config = dict(
    translate=0.12,
    loss='mse',
    block='bottleneck',
    init='trunc_normal_002',
    final_lr_fraction=0,
)
Rows from block 7, named by matrix and row number. Rows with one number belong to one channel. Each number is 128 + 32 x the weight over its row's rms, rounded and kept within 0 to 255. All counts start at 0. Numbers have three digits each.
# convs1: 3x3 conv (model.mid.1.convs.1.weight, 192x192x3x3, standardized in use), inputs 30-35, a 3x3 kernel for each
# convs2: expand pointwise conv (model.mid.1.convs.2.weight, 384x192x1x1, standardized in use, transposed), outputs 240-287
convs1.67:067131111113151083151091099149099132148107121137092076120108081119100096103126121157086107143102120164116107158188140192211200149153149133135134115145151114139167
convs1.68:113114130098081106156179073198126134195160166188197112108164135141191124132161143151162181047098117093098089101181162144181135128148120134091102181142133122117096
convs1.69:162142163082089058094153145133082172151077166129096111112135151151064129160138158149176107143149149170163145130144141084100069109142150161145166141177139158161165
convs1.70:157180156112138091115172173150063194154130196160159199153182140138080128144105147147147035122129142106142116101152137070081106157115148112086153073117080114159125
convs1.71:176193186124131054166159156159079151220167216171246171097128124131071088137082149155183135157170216156155174136127152094086068108163163159085158146168071124166143
convs1.72:122133160084068089072115089148129139123096132103101064125143101163130073118172147092086103084134158079084138142118103120133105157145120164133102135117094138114151
convs1.73:193184064143153104160109098114158131162179164131181114078109161114154084105111127136123155146154145161112144170130084113090075074095116123131068131131168100118190
convs1.74:139118137079121117041076109126124160101092164149204175107089122069071118080094136087071121111105185082131199122104093113116114133139138148112123130086111174143143
convs1.75:120121120092146071044050076130108139098084176102184131082104123119122114084093132090076050120124168090082119134109089128118114150106127155114095069074089142131143
convs1.76:118134155096084092123172121161143145179103089093055071091104134127154110122171134181125150106122070118073067139176182169167170122160131140098115160100153093069139
convs1.77:180095131152132164136118098176194181162118146167125132126103150073079135097117081188081152180103134103150131111182149114203189128150102167214149132174226127091081
convs1.78:114124137114148087076071084143124122145115121136177156104053111101035073106000062145091079117108111096148147129115121072091100168142179153136127098131043136139128
convs1.79:131123161063087126135172060120090197106055146116063097136152095111095097163198124073124126092155109078114124094141133122166137148139103110109121161142130140109112
convs1.80:126095165134116131117143084205148148111133089128154125110137137151116170107151119113178140172163168133083180125097152128104085128082069147119168118135080060090131
convs1.81:130184107146180092099183152146071133162067142165143147104114132133137105090105120177060121066074085115051092113128110127113097114142144153119160137081180122148148
convs1.82:190147178141088113131131130124139138114152140110059021116164130122152084135178075147129108091133080086103095082047122108115145136097135158138130179152180108133148
convs1.83:172111148133137099151132154143100117120089150115055092126183136082138078112161073089070111092147091108126098076078124140135123132135141133141161114174132125183125
convs1.84:080061126115182107131074165121116146132167179123187195132169102102164126133180091113128148165132082138147145120119104140155087084087068100140143141159115131128176
convs1.85:114110140081114091012030098138096150101050147105128128128113124123106131097095138092040032102127165079134186135115093116134118145150159146137125103100084164162169
convs1.86:120156141075067069066134123164119164103097155115122100153171125158118094109099109074063032101127176110098125134124100131130124137180141158149109114101079149164168
convs1.87:103155166131135157069086086128074137142111159171222142108077114118117077095104142139095160134088117142137154096129118122107094122095112127130135140126114148172126
convs1.88:126121141066123097023039089144103185102064169126178155119103122124092111094098134071035047108118126043091153126110098107131127145152151156131128100110093167154150
convs1.89:104110119120165088084104122156124155131103166164146133108120116138058123102050110146112107074089103066094137100096098081082074180134156160138139126100051172183175
convs1.90:194156142119101137116120136120121155132088113123079090156169106119137131136068121086134115080161082092109055085106139103146143073124139187135184163151154098118109
convs1.91:164160170090150080075111145166100169093031193144135152153119097137067093134047063082038021133096086026083137121123150129150138169122154176168134122142076206192172
convs1.92:183135118139153131122100095142129148179174164161161096140158144168165068152139123179151131130115051104112074125091122115109096103105145174152170155171149119177152
convs1.93:115089090157143152159126088145208134170163118148107138138153117091128110122181116162158149103061087116113145157172107165208167113177158182149115182177236120089152
convs1.94:134199148121145091124166117132147100126151082154167082062101105084109092074178123132109112146104140120071114157205180143174164120170137168168125136141153093161164
convs1.95:089062129098201138173106172137113147129122187117169191120114089108164159144163114112168184191188130120180106134117102146133058117090094104121137155134093129068131
convs1.96:117127130174130085077061140162147121144152086130152152133162126077084104080085103160120132168121073168145168104128085154168132041100109156156172150120187158125139
convs1.97:154106110106055062102118143108082115139125092099152092065110126079121107093128128128124076093165094157162130143162148136110114119147151107056075084059089104055142
convs1.98:119107149095162106042105123130074145153044104164115102131096103139090103188093128133138077109149074115142105112147136144148144118101151128166090164220081119147113
convs1.99:144171162091162137187138115104139084119137108093115063072053079080125105080092070123113176164118122153093155123036095137116150160106148131160137099137176089082107
convs1.100:110121123151194122110143148155135170133085086128146125106151155120135132088160199126149110151149121145087085151088081121102131132135126113080151144087145087111176
convs1.101:140071144138135147138174133223137171154135144180122120136140150147027136114153121094123145156126161162134155081002110148115121121147138153148137096148142083142158
convs1.102:095064115120072069104100189174113144134081173143103119165165127113082116121089101130115073074136151083085139106131084117113091151121171161118105126101089141123163
convs1.103:099152150083121154104110091098057136092124132129111125113107105122102105101052095141144111119139093082135146072114117125119112134032095137125126167098161134147130
convs1.104:099151142106123134122127095121059140141106183183181167095159099116061066138136139140137127118103143157132105123193153152162150126143116150156141164149141152138154
convs1.105:120156108119074065088143153187092181122084198161182137144175138135079112094081111115090093139144175113129166099119102097110096135162148175126123123098065151166153
convs1.106:139046156126167145189180144154140123156136116128108115114173121104083083108180102077107131148135155154183152114094163153145113132167132152146134130153106114143132
convs1.107:148136127141178095067134097117040142117117183138253153110094142084096127110045129097106070126157144096123172101112106116113101114081140141073100095105061135143097
convs1.108:142120177069106132158157128106162137178175112131166127114163090079149046099198116152144147177130172148095172157134135113121084129135121160167128105188161109112129
convs1.109:131178125109088115120169090142155112174169099169167129107098075086109085074165168103168139125092165082050145121191164135154147122185129151204139137154173115139171
convs1.110:171094150167147175147133062113165136190135121137133052115155158115194075052108095138077168159154149103102107066051133144133116127113170135117136173162095105148105
convs1.111:130120122084044046115176159157137200101045133108078111154150127130073099178184141127090121134132173098148153109150102134143098141169115130144112147133139123102141
convs1.112:125112121109024065107117161166114165153143170125176099099139099086143074108140129123128104082147157129111129149148116130108089141124141142096073102074095116080169
convs1.113:110066141130103098096091155155117168121037155149093140159116150100060126122091125121107114088103113072112191084124098090126112140142160161129130138113108152130143
convs1.114:138132128174143125193146158139161137094097151112094115123123131117068101136113160136087110168110131113141171180161149136107082167189160184188119099102110138115158
convs1.115:118109109135086056093091144177114198106083162115133121148171182125082128135103122131121085105166160098140174094106072105119110142150156167138109121118062140171152
convs1.116:166137129160163129118106081121187141167121120178132092117150184142191076091109084129134161102134112124086095131116134115127124087118129087141146151162167142125107
convs1.117:178187103187158092138121158147153080139146078140149123064100152109124086086124126117085110137128110144120117150151126161145113121145175146192101076117115101126144
convs1.118:120124095092135062087116145115030107134044135163167139118077110136076147124050149133079075097107075151134140069088103142089088136131155107083127104124092151170126
convs1.119:197163145125173113127151172114141153109084162151085148131095088042046093118055077111113129131113106089106127137177141061149115121091107183152136159153129164170174
convs1.120:113106185162160096191099146143143121130108153063135135090099152086117137087120138078121149042153115081112153113125145173141119195145117112069122075052176126057113
convs1.121:178138130158182154094112137134109185127102208091114170123143099096101142152087121077163134098101130168122083156146082142164106118129130163094154109146168129144133
convs1.122:128133117149124115152129145134110121109098100090160126127139154120063156063055135084090139123104201124158175155156063130120092145184171131120124138075052161115149
convs1.123:154080170149120167137147144182138141097086103082062091141162153148095150153174168124157087181146136108076111106093098121139149122168129151143156143135170115085156
convs1.124:132157117101117123086167113142143107122135063112093073104132126104076106079145170105178114142139161124057122155122139124132147121177146151090140140134189108087159
convs1.125:141138115072157152174141092156099193141073107131075090150137101129073107158180136134096107118065022086113074109156159166164151159140139129161118195206124144096088
convs1.126:124141087132213178169117127155096139150082161176172206169137113132143137124100153101125121106017016089075055151101104097110111172079134126119153088124136190127109
convs1.127:120158143138162090167138173137103099084088138060067047170148133162097111145111117130074047049031092078066108144172136138170123156163172135174137126152124164154160
convs1.128:135150111090117167192174124144101172107046163131119147148104108145112119116115126110135118095065103084132082128091119100116139154152135135127111152160139178137137
convs1.129:100106124104171147090118109095077135113080106112129114115101117121077128153082100170111061153074082133140113134084134143154149141118141097135112137177104101157098
convs1.130:120100107099154132123126124118051145094032156123098164134123124125071144171136153136087052086054016068101091089103122145143119138121096111131151132167151163114091
convs1.131:183202169138170152174158191172080149123084189134114140158155134163098159140118108120095060110084128079103086162124144129148138170140155166167125131174094177181145
convs1.132:107201093106102147102095108107044103110074115156136103085154076108049095122061080162143104091040133125165076118179120096132162139170138139167139120095128116139156
convs1.133:126085064146115156116121093133143129118108110110126134103143169110162137077129140094114196136134170131110156095036085102089123123095158128086147111110152141116090
convs1.134:149120130115194147152140099134086140134064124125082126145160145134111135183154155110086089050052014066066080106133138140161134154114092142129146149189132156121089
convs1.135:132131155176183114160186158103100105109088121106121171111108160115122160129108144075122133063113095102121162095095163127116114157106088085114165115136166122121080
convs1.136:155136150086079146116096141161107094116128094088103132083121083111102137085076139075124140101123215127137180165161134138084108169176145160136161083086099098096121
convs1.137:112098149128135174112091093125148141162087141161141146152136127107100115091046094170143156108143146066117120096061086105095116095078118107174145146137104152132140
convs1.138:141090122091086158146087084120125111056075139107111155109124106117141139107094071184159171190204174106166111131117127169145159117131128147111135143119167115103137
convs1.139:177192171158198114102101168115150154089136202114116144157103107077155108073086082084159107118167098087130108152118088159143069113116105165145162108129152096110154
convs1.140:150175175135242163169085133125119140099052134147131137143120072129110103107064131074147163150059089035077122131081145152105119207084111135143141092106134183112082
convs1.141:136186135167118100149229214142109127100146194089093098109120110094095088117171138086136133062095181108082147171168108148135106111199183180140073115121114141097165
convs1.142:092106112090072116157204213158093157105130164116124090108129149148072150108142146114113113107108109079061086147114122118089139149175178137097095109140138139164169
convs1.143:155170135081112120175128113146094168100064196111100102067137143133102134141155127156174109112168176136148148145156163151129086143169161150089133149136172136113140
convs1.144:126160126044059115136158155149074146107091164087063099101149113143089145169207157147171133182146182173182151138153132135113101127170141095127168129183146103084149
convs1.145:135151127162153125140184135188148140196121093152086080101124124114085129160174145104077085091139129119104121127160107151178160132167158159130136154147155099118207
convs1.146:129119137154126058121135115094018108085046144094151124098104118120030124133031123162117046104153098117139130132133168114115134135114158151123131102141061117150139
convs1.147:159115125159084128134061078173178165176119144159150159102113150082087122104093081170106150152112120062130173118067112158139161151048136136148162130106190125097132
convs1.148:151123122207140089140154197111084093087093110089154120079124152073031115089045131143115122083146176168155180159129118137113136129136171163132136114113129127112141
convs1.149:177140072173100054157113138120073104114054110085066075084137120103070136150069120101110061045121102120099148166163097153127112124140149188155107125143104123108166
convs1.150:168131123173136112119133188122081149076064171096131136108129157069050113104044110157130124087135165130133205134117108111119142149118170179127156108130138124154169
convs1.151:165122105159081044155134154117052122120043112091063072118153133131076143156082114115113052055147107118128130149167121136141130137152153162151109139158116119118156
convs1.152:135204148094120084146185161157052138157140170164214106117130139088000047115062102134129132158136186133155193143153142121094106137136159151105153144190083141157144
convs1.153:131105101140157129136130102159169175140115121143159135112097140084052124103059069145106159173057132083101137078114101143191165115140152123174118147202208140113121
convs1.154:208201126158184151142179186135066149119064151110080083120172123060122143137117117139154117180158120146176189107076108096083102116106095140165144074152128127092128
convs1.155:126064114124063134171134159153120117169115132139095123120197132079116133133136149101148214092102123153074111096117122108090053129071118182127174122106136150121146
convs1.156:162121122175122047128147160132038117087053134087112106125154148123015126151061125144121072084140147128138174133133113111104129145129158184138163119151096112159129
convs1.157:166137121159177082132099172165158151114075138146123128047100111100124089110081109138067099138120142102091116173148137176118072179129183164129137061038083128115167
convs1.158:099134115132122115143173136142076093141117067096089086103168117136099139118127164126172131089152148150101151163121113128053083138141120134126154100079078089080157
convs1.159:122094122133110161111192171114080143133104192123154169064124132041078126126122132117185217101132159119106161105098109088077084149090099152069146147113126115099112
convs1.160:145146105148191085127176153178118123175060130167121143116120155128097122106087091164059128065069033099051047125141105193145067142100161140155147140110131089130162
convs1.161:108103131131127169140094078127137152150057149120164119084080147068081100086052060126092146136109167071117134089115127146143170132076136099178142118122175123143110
convs1.162:130077113121116165167170157177124144171124124174084132161187153137032148131110125127163136158141169170166180092053115115072084127146124112144143095153133130139143
convs1.163:168142140104137120143157099142100160126104178149222180100066070044033065071100129101126185147126159098119135139141141121098108118108136119123119123104122140072119
convs1.164:122122123095120152156168097115100172101089145109144114089062084069070110130181139152145184151129079160179116121134159160162142128127129124116108175142156129106134
convs1.165:171117114164072116146123127133148131153149166155179145097096127106118098099109099183102141157108133131129154155123117143142158111044148123135145113102194116112149
convs1.166:165140132153131072162220169120065093104093091072105081098166154099078130123100166131173145103164205165149148182152118115099088145134138158126187115136117087093137
convs1.167:112102111183144093092138097123085108107113164168140190131107139087078105117043091134101149134117070129130111159153171160172154107086082123142126138122106116152148
convs1.168:124079090121102087117166147138176172122105143171139159144132167106097141126138126108129149097108120078113144089130123126166117123174131096118096161116161205109109
convs1.169:123068147144079107142121186132150132143119100126081096134165168131095125153129124100122125059086098092069074101166136151124114148178206129144128106175146116113172
convs1.170:142203130145123100131118150106058107069059118149127098083100062110149097117094156150130063093124147129112132190231179173145182117139140138169091093090128110076170
convs1.171:089070070076109152076085069126109140121120116137122110123128144124109117144124123168172132115075136150162115093050119128146146107142149106079147154154114118128114
convs1.172:119049100153090160068065132130170136111102143132109148123114126163181152104088121150126151190169182069139113053025105117104135170103163140145144130076136139127120
convs1.173:123133108090090122107098110141090133135091148174194183091081123104051152148098142149102070127103117114171129081093125141124142127162150105119118130157095163148095
convs1.174:115160169106079090074082102182125174140162132141141096111140162169141134115139154135142062100137139079064100169148151144136154139212177096120085088128039094147104
convs1.175:118022128157067146131140134166151159072092148096063105118151124157133110161131089135173149137178160106106153083076159096104140151086083157155129161106092100107157
convs1.176:068030130144131092115136075145116118178117077141084090084121122136127111159197126124124165060100124069017127102079113140100108154198163121073112160146091140147103
convs1.177:107111093147129129128147107159173122192136110169157129110132162175190127112122124137082146059093108138051122103087135072122133092148128090119107189135142157150068
convs1.178:105148164093068111091093129147123170127141130147147112098142163171122137106120160148126098104131116078093130133134140136128157140198177107119089107154081113177126
convs1.179:161123134085124145168130077160117154139095129149129142126093114158168113111147134130169155150107114104092069108081141124102133158157171143111097161150080166140145
convs1.180:155140158128117130137143120176142123117085139137045144128125142144149115171149118171132145143126105058132125040016123107108121124040115182151106169151141137123178
convs1.181:127180141132096094133094097121154098116165087114124086100100155118085079087068128147144161132100103146155133115158147111112088109144125128200133076189166121163086
convs1.182:141137165159204176045084105151182122117096113162090130125119093139154133124104104112121149125167109129135155003000071074119134118111130128135147154154127116126123
convs1.183:150156100159084101120150146118109153128098148172205163088122081128144123113122140168152098067077170137063155192228144142154151112128111135177107121144134112170150
convs1.184:108148136088066124103104155150119146103120150161126096122165156152103152133148141116098106087111112068120131130139137133128150141199165096124102104166092139167119
convs2.67:104161203130142151118078098108126096099110156102143182110096090158112122112167126122151068165134126159196148133169163136179119176141076111117120
convs2.68:147122160150224093115146168122161127146183133129139133142108119099130111140180108118113070127165132145194108122124162178114135096114118143145149
convs2.69:050130072116138091206183142104076109139141146181110167177112186120101161128135101108091147127096133113101140099138185165137117125120099093132092
convs2.70:188112154057131178116147165104156098117116134147131130169098117057079111163162085057143102101120114089104156049141140110166125109103089088120135
convs2.71:097167123128155185174120130081163089063161112174144141153114137086146147126176101125114110139108112173172128140149175085153130117104175134115104
convs2.72:124108114164145126067172186156099118116110091054119126108160154137148135138104142123153142049107093178091109164163077165154156060166146147088132
convs2.73:169135098162134134067117101106161142142186131126103063148180159131166113131120095142171166070120159143081092106101053117108139096133168133131120
convs2.74:120151169183126113115120131147158085054138099174145126103137118126167146138133134121131120121119082126104110111134134106170164139139134163074096
convs2.75:127135171127161118100131147172152122054127122093154140129149142129159184144161120128147111112084049150109155169147143147174186123118163172102107
convs2.76:162146147131091127053106177181125139144157159081147094124103088170107111192141071114119140100098096080124103126163111172109156149152124149095204
convs2.77:152133166115159154066092156193091194131115202130130154076086125172087166098176103132139172159148151110146120097087147143100086090114128140108152
convs2.78:098159114135159144150169100144123083062120115175080164112135133062127116090138079065085122089111148125138189082155120111167101116084128112098076
convs2.79:132087106123118138094151184155216121161115120137154129197122105132129097173139116082101120123138100107138133106160144213127099128143091095125127
convs2.80:082107161107100091135150138063090105151132107085152111097125149132129125134110156180127091110115120132106056198132096114082211156182135139086121
convs2.81:175165138136077124106143128174188106147152134108147075176124094117189146188155058105111146106144089063114148097155127111135128162174148119131194
convs2.82:155079113129091160095137165150140131196156100049120085109107142154122112166069154139137156106116090115134111113158055174108159095147082170181132
convs2.83:128082124117097113149182185185121142166131111103132096119137108143161139179062147145095167154131092058158145109156098140092163160154118149166141
convs2.84:119075141112159122132146193107109166109085103094143148133163115116132142159083217168193137140096111159175095122157139110089155135078158114166098
convs2.85:088143145173131132101117138155117079089158097116131156097133118120164124122127137115142127088099097165088149173155104134170139111134119164084117
convs2.86:114173117178120126102139124159102080123170140096147127092120135168145123132165102127141138073091115149132106149198110140187154085186153148086142
convs2.87:194138149174137167088090158144159151022168093147092106108132110063185121112135156121147139169106154157093124111119093077138127120115140153094101
convs2.88:081129160144146114114136152166109078081125096132123158103151143132150148123141133122145128085122042158105154168159116153163158103125135174099105
convs2.89:109106084145142163111145088078151070087137081108095122139150164055158070086093118084142092058158136129116183092136079151182104100108120135112057
convs2.90:135159078124103122132158124137147097148131146123129091154091134123137138175108072127073110121133101063111158054175138158169138147137128122128136
convs2.91:090156069135118174136164118158114082111111120132107134137127200100186128104157076111081116072163093121122146123181114181198120106151153153094092
convs2.92:128095098126171174057112162113155153127178101087072094122152176062156086112106163129197139091154180193123126159120037189092133092095126140151132
convs2.93:085110169135179104099127161162094174133133181107191167060166102179068139097131153156188226156148187114130132161037142155068102125092124114119158
convs2.94:142158156154169132092125169142100149124161169071156123088129144134167116162130160229156128189157149116174099186112139148088193167125176190143163
convs2.95:100077176120112124177125157115103143108050102148144174127176126144129133127098187152161139157134116133133112114121175070081143141112158106127073
convs2.96:074120135117160118136096159149128173130107174145159179040153096134083134088139177145131183168116157148171125149066169146106095147057128097141115
convs2.97:197175119148136142058126193149169133132076119056159133161130121132131126185161142124121114106095110173127143128173139114127150098154181129133179
convs2.98:127135049111132124129184148154143134161093124134069144198148131077130118130167084074077131070135145148125167123147103172151081070111128096143141
convs2.99:148106099060105123122166144156123171168069130147091108107089100119111224119140120118111190118074113107105111071130126063129130134101121048122123
convs2.100:112162131141110073119137129096094114157152148082166123154163155158095111159137105147146142096133150092112076194106111113086158132186141160099192
convs2.101:161095174081114099124158174112158106138130102108184076142093112105143116196107168164143081151149111067150097157153115136112227195145129135132154
convs2.102:171132113174093168084116169140169081131137131071165102132138139130162071130134118100135141058157148106143119127137087146161116104164152134116144
convs2.103:189114115091087173131100121125185138133075113129122088191109128108172163135159135112113082127143086118130097055150155101187125136112100122154105
convs2.104:151145111183179138114099142141147143067147165145147171111170091148107096130128175103145113164106182187123140114123169151127108090105110133109101
convs2.105:143198056147109165099112150133139088130158115130131135150118160114156089124146089091113121081102129144133114106181116115185139064121145170097124
convs2.106:140102171101137130094134205156142147101103123084155092100123098106150134181086204186147112189150115115172108147157116139116204210100146131156139
convs2.107:178174137114154161110137180158182149099117127130142126178141142102197185152180102118119107142134077145163120122153148080146167113114183161162130
convs2.108:151077161143151159069077215120120155098120084074142109082178132112084132128128189155171137146115115208139088170105114125096148117089138145152140
convs2.109:129139148206172175117091152119089120120172148122113162099150187140148106102163131168160149167204161128215104150079145133085145099099155206143151
convs2.110:193126157113183166087136146131162169107155128127064099128198134051180122109127128154187154111163219130125136101079061129102127161085140098149133
convs2.111:162147059119098140092112181190094128154116148130129146162120143166045098168159116077118152099078122116111115090166133160143132088144118144098154
convs2.112:199139118173101166051114189154145116100123123057159089125138118165132114174131140115157146081068102167125097139188095117149159092167170144117166
convs2.113:139142107155111186096121171136128076129108115136136156106119155109138083109139111080107155072156151103123133086147091138163079098142111123102138
convs2.114:120138115177085162097090119164125098039108138143151154117138166147126097137161133085121102111099090162099129124141154171184114116120138174044073
convs2.115:127184088105122171076126185141102077157122147097153181119132164108117115122153091091130120074113124136128144121178104147192134075112136168107164
convs2.116:148129162108169122073170141143135156146162151153073099151141159102141113109126073134132142097186197103112145081098041160104110107102124126119158
convs2.117:160188075177111144084108117111127126081151144074130110113174164138132092157150136125169145098105130185111086195150091124165144115166141188084155
convs2.118:157177163124154136114142115115212102083094112137131132153118135072174153127165115093124075128169120134130203082135153093195122119116154119129099
convs2.119:130119050206070150176137113161167128095100162155175146158158163127203132132121161088102120106150115102102144094117183167172093137155108125097079
convs2.120:143120170110063170083095147125171104124108110141166110121097114189133119155155104131097143137102067103139083141148126102108147162147151124082147
convs2.121:125122088142097121178117129157202117090096126163156131118150061096173123168101173116128133156096097099114194108161153109162119201119151091111102
convs2.122:123141180178159129111077109099150077058184111177159136090120137128128128104141108137135142138108130140143098135106170090140118137107155143062087
convs2.123:050130155122130062179179120090062101189149128123134165098155161173115137113119152181096133122118139080135105171121118096044190153177122150119138
convs2.124:099154162162138091160116130110086127126145156150174160097150147171122138121138138197127143177161159073151094197068151077071163147149183187099149
convs2.125:063082111139149085135132167155061117162131075128065191132117085140042092096137148098065172132109108150123161164143136181088111132082028099147135
convs2.126:085083111157159118127154142077080111137118038127085106141135139079117101112084095113077121113118101203062143184149087154088103068107135127118094
convs2.127:053139139140114099157125087096049080136137137135128135109142136149131139106139081114107159114132100084144111169160133134109122148175140132082102
convs2.128:097127137197136120152128110095113080147145087131112131101136123152114113115148127134110155134162125160144113152176130140152110103148129103133125
convs2.129:096121153083163141148102148150092158137124119159090199173124102100086143117161120105115129174104117157141183144110160109091116091053115141160087
convs2.130:085072133108117145127104171092111098155111052131112150224092136114103093098146107042087123130162063135145175146147138150082074111110059126154117
convs2.131:111152135104096214111085108144132109149120130082155146141085166113154094101190076099114115125142116127171145152183134148138123096146180136096124
convs2.132:115125125197149137147116075127099108086169157150147177104138174140153087098114150121149104137165179120179178109123147154134116094130120171102054
convs2.133:148078128096165120122196141085150126112153073162121087086183159084139162097090147179151146101150167131109109107085094090097139125087154098093162
convs2.134:100059120107106134140111161125151104178122085124111131161026130106177084096118096099047128125144063095144141155134108164077104138113093105151102
convs2.135:138085137088099145115167142111113112167128084157130090151113150119158130114094095092059151125161102118103130136106100107073089105124103113131136
convs2.136:090099179137140104167114097084078085091129087137132167087104150137115130085125170165127091155099118156130117156106148091118180147125133131085061
convs2.137:137127125115129156136088064104151166115157147143077115132103128085154141067125109096179102099130186132089166114092092141140077101097113102168091
convs2.138:092084177108119092164117093089060138156110108131096172128128170156100146052091154139135140123139168120115108116071119083100121105165109117122076
convs2.139:072141102127074082183149112098112119117075128148136135131115105137151144138039133153077138152081134075077148094171135081145150199157126099098098
convs2.140:110066142104118120152199118094162091122053050173073105132112156106134161111139110128113114119137046131095141105168125153142142131116117068128068
convs2.141:110148149195093094124092123143146116081156113150231130102150095146165123142106146142109146171122104091161096174116170105121168184153180176045109
convs2.142:150144131139110177116082102122149103153169125084209155163118144168095077143194101083150113135159107125204098154127188155163109056125097149119161
convs2.143:121076160142129170147084137122138106128143077137140197156130132126098092089181159086157122158140125151204134128120181136138103113087057115143090
convs2.144:134108138089136105154121155139136080147118111161147179170097157143039070128176140063161119130147112116169128093109191144150133079127091117121133
convs2.145:131167120129131124094146143153143120141143157083188108160145133121172071176117139152133115105195131116168107201143123193144151153146174183147205
convs2.146:139120102081202187080151184128143101113083147083130178191170159056134096124150104087092093098172113148169148124150146172185094085069117121161132
convs2.147:167139161089117150088081125153138221121098162135117107081088063152122255114160123129150144155092121134125125120122128100130108138108141111128142
convs2.148:137155110174134146100126163162127098054127140125192153085202114088125090141113151090109142133142119139108138147098150133178113129102110168091151
convs2.149:103146079213131113090170154140142093107120161089193144115175171112154079127108150109108131075158153154111137180152136221199137121144161146078128
convs2.150:155130121143135199097111167156131086091141122112159153097176135069165074111121148074146137116174136144125153112124111124193112106108084155130151
convs2.151:129130066163155120096184173157142106141117178099146147137168149102147080133126111086084146073155174144110146158150117211178105101139145108112134
convs2.152:125159109135144144174151126126144094088142109186143151174152157119104100129150093083117102109137103128159118093129195112164137078112145160114101
convs2.153:147116150145130164144078126204132177123129171174111144104103122148099171082193100090135184152161139119149159108073149138132037099098104123139117
convs2.154:126129082100082098178165105116083108139128137117123108192097198136132122163076123154089107147101131066081134098167130143139163151155116131137085
convs2.155:147077091131134102094148176109153127142124090100161096135186157062105079128072147084142129056151162137113083115083094151139125076124108124100150
convs2.156:141109115108186156088186195150111093119122151095157155130176157067133098119132099058116124082158144131137145112138135178183120092102087113132139
convs2.157:133127149107083143112123101110160126086087111091165146157147137124140149121184133111152059103091082165140126156158155146200146127121126142097114
convs2.158:083148102182117096099139171102135061061115116099168097129185143112144097166106154133164120103173098136131103168146121149154166154152167159079168
convs2.159:216066124138112134107126183140182134124130090138173081169190109092111093184097144082149122106151104096115076089067143115125134099107117136110135
convs2.160:132165098125076079105171114171129121130131146102162106168137100125129098171123110088120126094140128104107151123147105164159112131179108141107202
convs2.161:180156183105170192111047117174130161088111137167071132104094099115136172061194113096120103149157124126162162091127131106141071127104120134131109
convs2.162:130121163082143094115142131077125099138144117110142093148083136122127111186092160187144079167146123068135107128156120130115238187132137149127126
convs2.163:156157155140133108134145150116168100097072095167140123158165118152103151150157138091140113113135082136125089083151164069173172116165154147113141
convs2.164:142127086139165145083080186126111102159122097090126160194142106137068073148155152071128139110119086188171102117167134151158104067121070147167172
convs2.165:173144173077112159084081140136120236117074151123103127114116070140133236119177154140158120153089121155153090119138142061134120131118144130124125
convs2.166:144152073143136103125155172161121134099076182116207137117200117121093139161132157075123147110120147151091085155084167103160145111152172134069174
convs2.167:132144146132092137131133073111106131114103162143156156166174128141123112118142114079162067093165148120122107091120153138190105097159089159102110
convs2.168:105134104160073093117081142170119115142105108159142091134110121187157107139071109112056135117153069092086072107122108102115111127192165194059101
convs2.169:108144120158112140080132112101142077159151134080175105124156153173140076144119079111089166068202105096137073159125121176161099126178120158086170
convs2.170:133201107181164147130102121175105134083153198130165182086141122189109080135117136159100120186116167153136165155156169166134144120138177203095140
convs2.171:120110133079144179116101109111132140130203120160103136141101136083112086119125133119173105155111190150132185154098103141078119093045097143128128
convs2.172:116096136087133137124095099083102139171131063080079151161118156129118162082144128135151151086132103183114093167099099123151116092135095141157100
convs2.173:045167120131135135108099140125116109136126073123154167175093112121172133110130097107063095148164085163149152178168153133131122128133134195100123
convs2.174:101174145122139170094090111137098116184123116067142171128132132183151109140164060116116116129150059161162123204188141122132157095162138202101141
convs2.175:087105137099084115123100110108085114212163087059115116153090179161119114124103153152105084105114114133142061139156100162116164125187040171142103
convs2.176:125086146141153125095174154131143101173167091109091129123163155133149096151174086127135146053150119124131113146128100198071133117132115118115136
convs2.177:137128143119145087115184133134141121165169123154098065136126151115174125155070056159082166108182153068063129099107057136083123130147141118098143
convs2.178:116171148108129178093086116154109119167110101071162182130128146175153079127170088106117125144181092138158109208147161122150146099155120210082153
convs2.179:110109143171172120138174143122155095128123054131081129137187142087168097139138132154132123105200144158147122159155124190119142127105141136153120
convs2.180:126105161085077094123121136112117153215125137079185101169080134166133172149118158148131108133122116097132051118140152139124152130175085142170132
convs2.181:155134087120134156106140078091126114145157125127080104133126184114130099118156080109133173097161149147097115129069085113112089090154121137114138
convs2.182:076094098097112121150176103075159111171155066148108109088126158079204137087054149174118145098171147101119139114121069120134118138114102118127112
convs2.183:164206049190121115138112106215081153085145189133143145096143101189113098120107120120092185152077173125089167125145146122128128117163170161096135
convs2.184:138134157120117181119102121145132091167120077092171161149134131162170063129168105081131119151217074120167131190132154133141121113174096191091148